config.toml
model = "audio frame classifier"
dataset = "short pieces for a synthesised band: melody, chords, bass and drums"
train_examples = 26041
time_shift_ms = 100
input = "waveform_16khz"
num_classes = 25
output_stride = 4
arch = "transformer"
norm = "rmsnorm"
norm_position = "pre"
activation = "star_relu"
mlp_ratio = 3
head_dim = 32
fused_qkv = true
bias = "none"
qk_norm = false
parallel_block = false
inner_norm = false
drop_path = 0.05
wave_strides = [5, 4, 4, 2]
subsampling = 4
layers = 12
width = 192
positions = "learned"
init = "small_normal"
residual_init = "zero_last"
optimizer = "muon"
muon_scale = "match_rms_adamw"
lr = 0.0044
momentum = 0.95
nesterov = true
orthogonalizer = "newton_schulz_5"
adamw_lr_other_params = 0.0022
grad_clip = 0.5
steps = 5100
batch_size = 128
epochs = 25.1
lr_schedule = "wsd"
decay_fraction = 0.4
final_lr_fraction = 0.05
warmup_steps = 1020
weight_decay = 0.1
adamw_weight_decay_other_params = 0
Rows from block 8 of a small audio frame classifier, named by matrix and row number. Rows with one number belong to one neuron. Each number is 500 + 50 x the weight over its row's rms, rounded and kept within 0 to 999. All counts start at 0. Numbers have three digits each. After the name is the row's rms in percent of the matrix's.
After each neuron's rows are labels from the 100 clips, of 14976, where the neuron reaches its highest value: "strongest on" is what is common among them. Only what is clearly more common there than usual is listed. The data: short pieces for a synthesised band: melody, chords, bass and drums.
# fc1: MLP up (model.blocks.8.mlp.fc1.weight, 576x192), inputs 0-191
# fc2: MLP down (model.blocks.8.mlp.fc2.weight, 192x576, transposed), outputs 0-191

fc1.521 118:521542481467630585596603559540575522540518493458569551528452518537496458578596463551517463480586505447490417500536514501527537486575485509568569584566506505578501491515462545554555598533506542484588475499464514476574545534472521514535496521481590517483504418495515463478528559593551542519499597474463491537468663440419542466543569476492498483521476560503471420482463467541462414517432566486501434589452499502625622477504527556391525574509480478449447521417528508507535481539531516435494542491531522456545460401470533507437524570558521571476585456528483552498489483444567465525
fc2.521 127:463492531547454506485480497489508572580456376573498493551467467525472463454541438528659548428510518471556568398526496456459596451500431484464430430482522546451565378538459475484558467460486498442481574454484543519488533400482397514526493577530394528470479432496518623547464536409409523516512490498516462488498496448479512458383485535420424435512549512501534548479542410550555523541616574500602510512464518483440432506502480419527546497428547411518510458512526447488393516533548517505528546494513526542457569486479498542557579387538541439508479461466452519516524529547479480479
strongest on: key: A# major

fc1.321 032:450523508459478538421494532479524420541503586486607545501459517520413571480521580495551500447523522460497532434481495471485543542455499454613560599495547546466417496473588441411443519503594448503491555528528465506480483540560488476545541517458561505459579482568478452476545550526540408508369456405507468505561444543492542494540466482450501481450554424529486420565468496492535519496559554528526387419511461476467457546576416416533599545410487406464545468474499545589486535476392446509427500471526495502430520479455453505523468509411577488385472521481405508527414518413556479529
fc2.321 031:585517491452488464558580457508481503482488523490497443542431472461498413535568537566506596519459591501539489490528503542525462511515406502536512453617544438485561517564500542470578427544447582387554439521454474540491389398486468490466423434505504417508593413396479540595468513451448464470508494448442488494540436515560442482527518549580424471518424478574561453481488526477427470486432436590473531511524538507567473472488468472418489511536555593501480522423584467425551513531568495474491497546419532599432488539619442453477540581463472507522475495584515493450430513452539536479
strongest on: key: F# major; key: G minor

fc1.514 066:556523589534407472474488560536511516545436579522466480565561408530476412546488511456509515535494470549429490584503525473523588397487493543573587514522503486451438522497478433561481450391570469399405465467523486534434447529560435475533507483523559520475399500538486352519492501428454563582611545441477580462498524500502497459557498478481502487532484533538450559534474532496575477548427489516439463577551594472539519524456560482592562495517435536420495469523507490534548528471471511416483580496555469408505474562505541432443455453555445578575473576518547476414467424518595499474
fc2.514 065:517523506471524509494513495530475604566511561530466490519471530415486462547602498500470474453506436576503600523511499551548446492493430413412521431495492548503584522526482579486401477606434444539459366496530519521506568575416459547545442489515537449509494476490543511603458565476557499482471540458511536458356437464411544521475528580495479573579469506397621450541478503576475476452508496458535451490520504495544457607514501442490520538520519453513399560514488500568519475590525433480529540453535463535556533448499481640454455606547478464497515424412507479557554496453523526564
strongest on: key: A# major

fc1.490 131:457432492534451525502435529360458502531398531595547450506518492467505494493597505428526583494467578456497510523507570566426500460461490460543536454478421394505491526481493529479459472496486588500511479596500535623433450428473408567491474499445506616452484494511541554435478558507572466447486505378562487558559529407447489496516501590522483518505530478508528636564551591551459533452547428476623454506528514504532474550501465477457456471502509563530478546441520466525505464382481539509451474485542452433575483412568533422549435561492437495484581557525499586551517494538517495477
fc2.490 121:503404504484500499501529508495490535527486418424507618537523401496482529529516542472558478520458484470493510487497484480493433505444485520556596570407453459470510564518432426480483491439562504531548503498471509426510522522556475381489447548511584523469489502511438443471503533519554466591495562589534500509521606531502562548534530528469522581431448480564574529471502563483448489517478563489436517352514529568550507430529447506555503475540428394440426552420542476467578458536546618619409456498444494502511494497512457427511486571477496624498502436552421462556531529459506335503
strongest on: key: D# major; key: D minor

fc1.129 056:513499414517560494462499512591448477509454506549478626476453507443493596447488474560522459506528550441463534481508583521479581536559465433535544493416466472576477528434492541436500512546519496465457412436497488453540516528499457413512523552501530494505544600479497367539405556482511495566522494513490491428404509478491595583498481527498565538422421464552458486498420440541436472576616580422518455599538560463504448449446490416413438454553540655417590465542422478505457555474567493457485464545562458478536436521477500448496507506402505465522513418480523444510516505519514473521
fc2.129 054:481531555527488494527560540519566477453515527488518510566443535483469502398493512456455554510498464503565479552504491487503525447474471548496441482531469492542508467503456543497441528541482414476566530485411481494513481471462477518407508476531471380548518461517485527437377403466508405500587441367621599538399528485479487514472560525534459533532470555544493426542563626526533541546453564501432464473530495571612534444465510524434437456576582498496496562430484448496461514496394477581387481533487466480445687518480457542465523611471467479526503485505466533467468505565483487399
strongest on: key: F# major; key: B major

fc1.525 052:561492485458522459485480452469439537452494498532559486472440479491458544483472494480399490485583461527531463513521524477461476480576497557443532501419507477546478555516512610544458483520459521512439491388377592458478540489525559515537485462485557428498623500605509474599451413588599441534502522481399521525532447614469445609499456571597548464416575507439537520520525507477417499491534556560505436535513506493530470507528480481548492543493562478387481611468527510525500524561452568453636557533477435487425512596497483580510495550554502476510482490574444443569451535512486542595
fc2.525 051:439415377553463601456458552555487594434468525426485508465515450526613524507574423584478490451521502524475533464479514476471518554450400432513541534562511512454451449552497550542557486512452560454480451522589474461406508431507581577536483568475507539518500527511503544490541556465487478566486450564413450467547391396545527508484515481537543594565574499513382613516450438526488498458533544495551492541431511416511537503516585472563549512398502515463454494516416462562488535520493506446454592424604511487527553442414448509519451511507504513407516565496560474482452501525443570516
strongest on: key: D# major

fc1.105 027:439526472407572547413541484564457495597420507619418494535514525543473473493463489585552490560445450541528467469534522576461501519485480559565478496594479520498510600542510566432520452515501572471417481416621502491670545468559556492462506470438508531438468503527470571505601497526566501529436504556530573475426432509525507530502481482589443514528507502499440491477422530522521461461464592538455513465499444487518484555391477473516464443511506495557503431526460479450520571529472490514593564480533487524608466517451465515402492515577469390565417445493525566516500488529464488365
fc2.105 029:535458466533460487509444517393454497428518433470520492531415483486495546521425482499419529434468523463463542563481563458615472460467618485486481429484486415465495372515539459551518494505495527450489474513384475501527443570497511483481504478544449573455506432387498385464484491502526483568522511467494484465464429537499424468506589505532519491515488424488515578473554495438385485569518467450550555554478490509481442449554487585480555487569477535557566504456530568531472453568563498532522448474491532537487570410502475414469503496459455568487675523404481393414436504574543502607
strongest on: key: F# major; key: F# minor

fc1.562 104:510543550573505482502553593598466427496461517498526524428474478553535540602531482450493485510518491576401484458477470474481588388458590427491453480463518398587527432623463530475485556511476450486461567470501507582498411438506557445486551516512496510473473562554488523514460609472561500583494538447513504585510516520532454474406446525416430387603481575479518467520485436483437515538500425649487518526513536518577494544458533543537451566511564495408560455465543544483536466503451499457530563448491446457567627472470490487462468468497590518507516461509539539483569547484397493490
fc2.562 108:491509378519475555505461458428508509554478567420578445551505431453492375460597524507526571449518497554493570466491476487532512474574504552490455528509518541540408497495555474533481490464510467504556507474490540492542472566567460465464502441472408492538530504490491458535517539482563532461487450454441439456482555586561487465510427539465531468356532411482454473372547577419497565579472490554495479483546466463577510436449513532508621456525419484560527589463583615556548479536554540574503516491416527511435444429460534453514499605517511495410390612503489464452496495436512452500
strongest on: key: F# major; key: B major

fc1.296 087:482469480483443462502439543519542507400517521542474528389463529535565418432578554520529450510528582527431545516408512467447508470515600582524548429455540475518457515549479495540527536452437510520547465459467500430429395543466490515515572524570514439561461519583520430532471513524585464553571487528503519519562420462411513617504524603532498541508469496518524583473481487532497524550493597493334430547569539509513445508531401504516398446525524567519554391546474484546579531554425532476435532466567475579528600505481522596520522487497512497454572462527468570432543466482558502537
fc2.296 095:452343449471420485486502508530562476519601436594477471436464534513496573527585494502461506396508485557554502434462563414399552592596574522571528502490521499538494488499528558463497507519509471532561623512485544505427512517491446433427493475528485487514500437537526421519485476495434538436517451485433480519527467510480474484537497495472457585534459571570403472548501448535491604460393438488543510488483514409498535483444482506489568570438512456540448621482484393480489555442457551503508460532474413474384507510490625525434555580537416516452471559457476538464523460524452562473
strongest on: key: F# major; key: E major

fc1.428 104:443496477536524487502515472495450571481515462477466427506585514393488448511511385447554416551503522450465570617522510514575406524493521455600479479514507536539480528504525543474495527526525538459575498500551681403601508425406517460544564490485500512537529459520455580469410397510587552435546493444521460542463560467453559489437466478418561469481455550474502472578579451528518426481462568510539512514435533448550540489529449497422503545514342524492453507474522449514501486569558435522518532553466516469429560547540486490509504584505470470479476411496577407477437587508452512543
fc2.428 100:455493458491565403527523582471448478532510520502389466501510426541496551464440414545586508586563545516529531484470525503489570517580420492426540533478497526516412462483551566543425605498511534538522541492425554489440411501520435438529503578497512423401481462530424571512516473499405524509537498521593436488498474454568520469483420498462444445527453504493559569537547593560491543549621553439525491457583464558502401429437479491477379453516504571499577484484576566461506422596462494498462494521537477434485516526487511498421399495479458537515534526468515491492509646488555460555
strongest on: key: A# major

fc1.312 113:600519484480451549529526460372574425470514505509479439449523515540521456545571525511423547510463538469610513470530468488416490505537500542508445442504512454412458554482486530439405578454511540471544584575498534442474509490532506524504403471417523618536470481475514538447566482598466534555556524448598479497539527474446419524410458605497468594454502497464498538516525563494426458559589610587540468550494448504542514501468526523528492535507439568473461545427448392503480530478456483419496494567433545481499619576455537511549534473500600585503536481608527548581501492525538540525
fc2.312 089:487474464512429549513560488468526493533420479373524533444517543595462569503544510477520461522472506458535539478533397456515458551464507599527493533473476454549482441552437491540553486583531531442523607557494555466442525488493402545497339569513488467582451562496513613471453412533524469491480482478500540533468536434483513461476496600462584522503483447468498413560555451585492496507501524420539505525528568462535597567485584500470454494511502472507483512428569500393450434422665585552526548534410506422458483438487509575535538504495502496463564575541464436446539512547553513459
strongest on: key: A# major

fc1.297 064:435559481433480582390520515454484452548449577627510486562466458495473498538495501592506597477472547569539508456469492461465506547520516437596510584434464462508508546608456479490522441425458474399548511556556529519533473555473549497497509516536541593425442490470516430499464463495465429519445407534414457534526534555520482472501572559453476503434576467515553519399500461457608514438538606503505364472509490497458549532507611443524490509494526536461539550595556439554450468558507501554493502520423624535486464566450454555549545510517468485433460529442456483512425594496554486548
fc2.297 069:580411461490532438595538481453538457464497501477414541474589514522449450531512493500412489523481511589473448540567548474508431426510442532527504393625491499552470480427438503454524482560479530461494448447469523559429519399489485530546503603477439373525494459529498587471493476467514414441486471520520511428448444434464539475487539462504526419509513378438388516525468474455389453471483494576460534549555573578541534422470447473501486496462476470546414518461478421417591516494516519416421586489545565448484534568463580493501444518537472592480465495487500478490542534602565509483
strongest on: key: A# major; key: G minor; key: G# major

fc1.6 074:531496507444542461553446436456561456531584600459516459517425553501416477467592568573531470406580524438487516473457506469498503449471542506561557442498500499425377441560585505482578500513417524472519551471459439517518485478536486511496496503445504433560508497552510462554528502503480440504414478424602459415507514620497387447574572510477423506574447445523454496598467448554562490440495475552498356505520490533496461523571466487582465430506516506543595449518467559532550529501491452567507576423468453480465547561473418512536572525470574443572425502472550452488471492407498551471
fc2.6 073:500403524480482439452461494496571412572550497564478431483525507486485483542570506515374390470572507460450540544465489535502477419586473582513499465547578462459421554527537508416519496507424436486456459516360483490510452448416482482530538517494522437531692539482512490534456525489461512565561526476522561470515474469481478476482604508555383537534532485542452447523491482506485548522484525512524582597452534532537508519544446512367484551497560537525479434473446493497519533483436550470380500528471589476418435411577464521417498510457469562504480563559491606437519491487548453511
strongest on: key: F# major

fc1.183 033:526600546450481476479475517553534580451515481483472603515476491514496603467566473508540496484445531465482504467525570528486616513485481477414525510609545424454599567522561510465528465560400594576474520544531517528494440423569532538492443519528450476495492549454514570479564474438509489475496320557525417482418554514532523532387470516570524517414561507485441546461521589610536449563528576514529469455485409454476552503492503553581457486420487472504432527556519519525547491551453500378532585437479412442462460472535539492493541526517471528486483488522451498561570453590424485482
fc2.183 034:576492377501472481560432402530432502494492494498559437452500466426494516463393542466447464518504497532470501560456471522536431487532550510487443550444408532487443492504573540568446530433474447453601511478420513486526522451464485464444499370547494510480585433411534491512529432529544497515501665460432565482502484451513462490592477528499523483593595485508504571455436436376494544497617495465511562491498533477510477473535460474383520468526521522501486545497493467540536557461489534540496390598555608427424531392552483480492447494446462481498519519500535416463453566503542434488
strongest on: key: D# major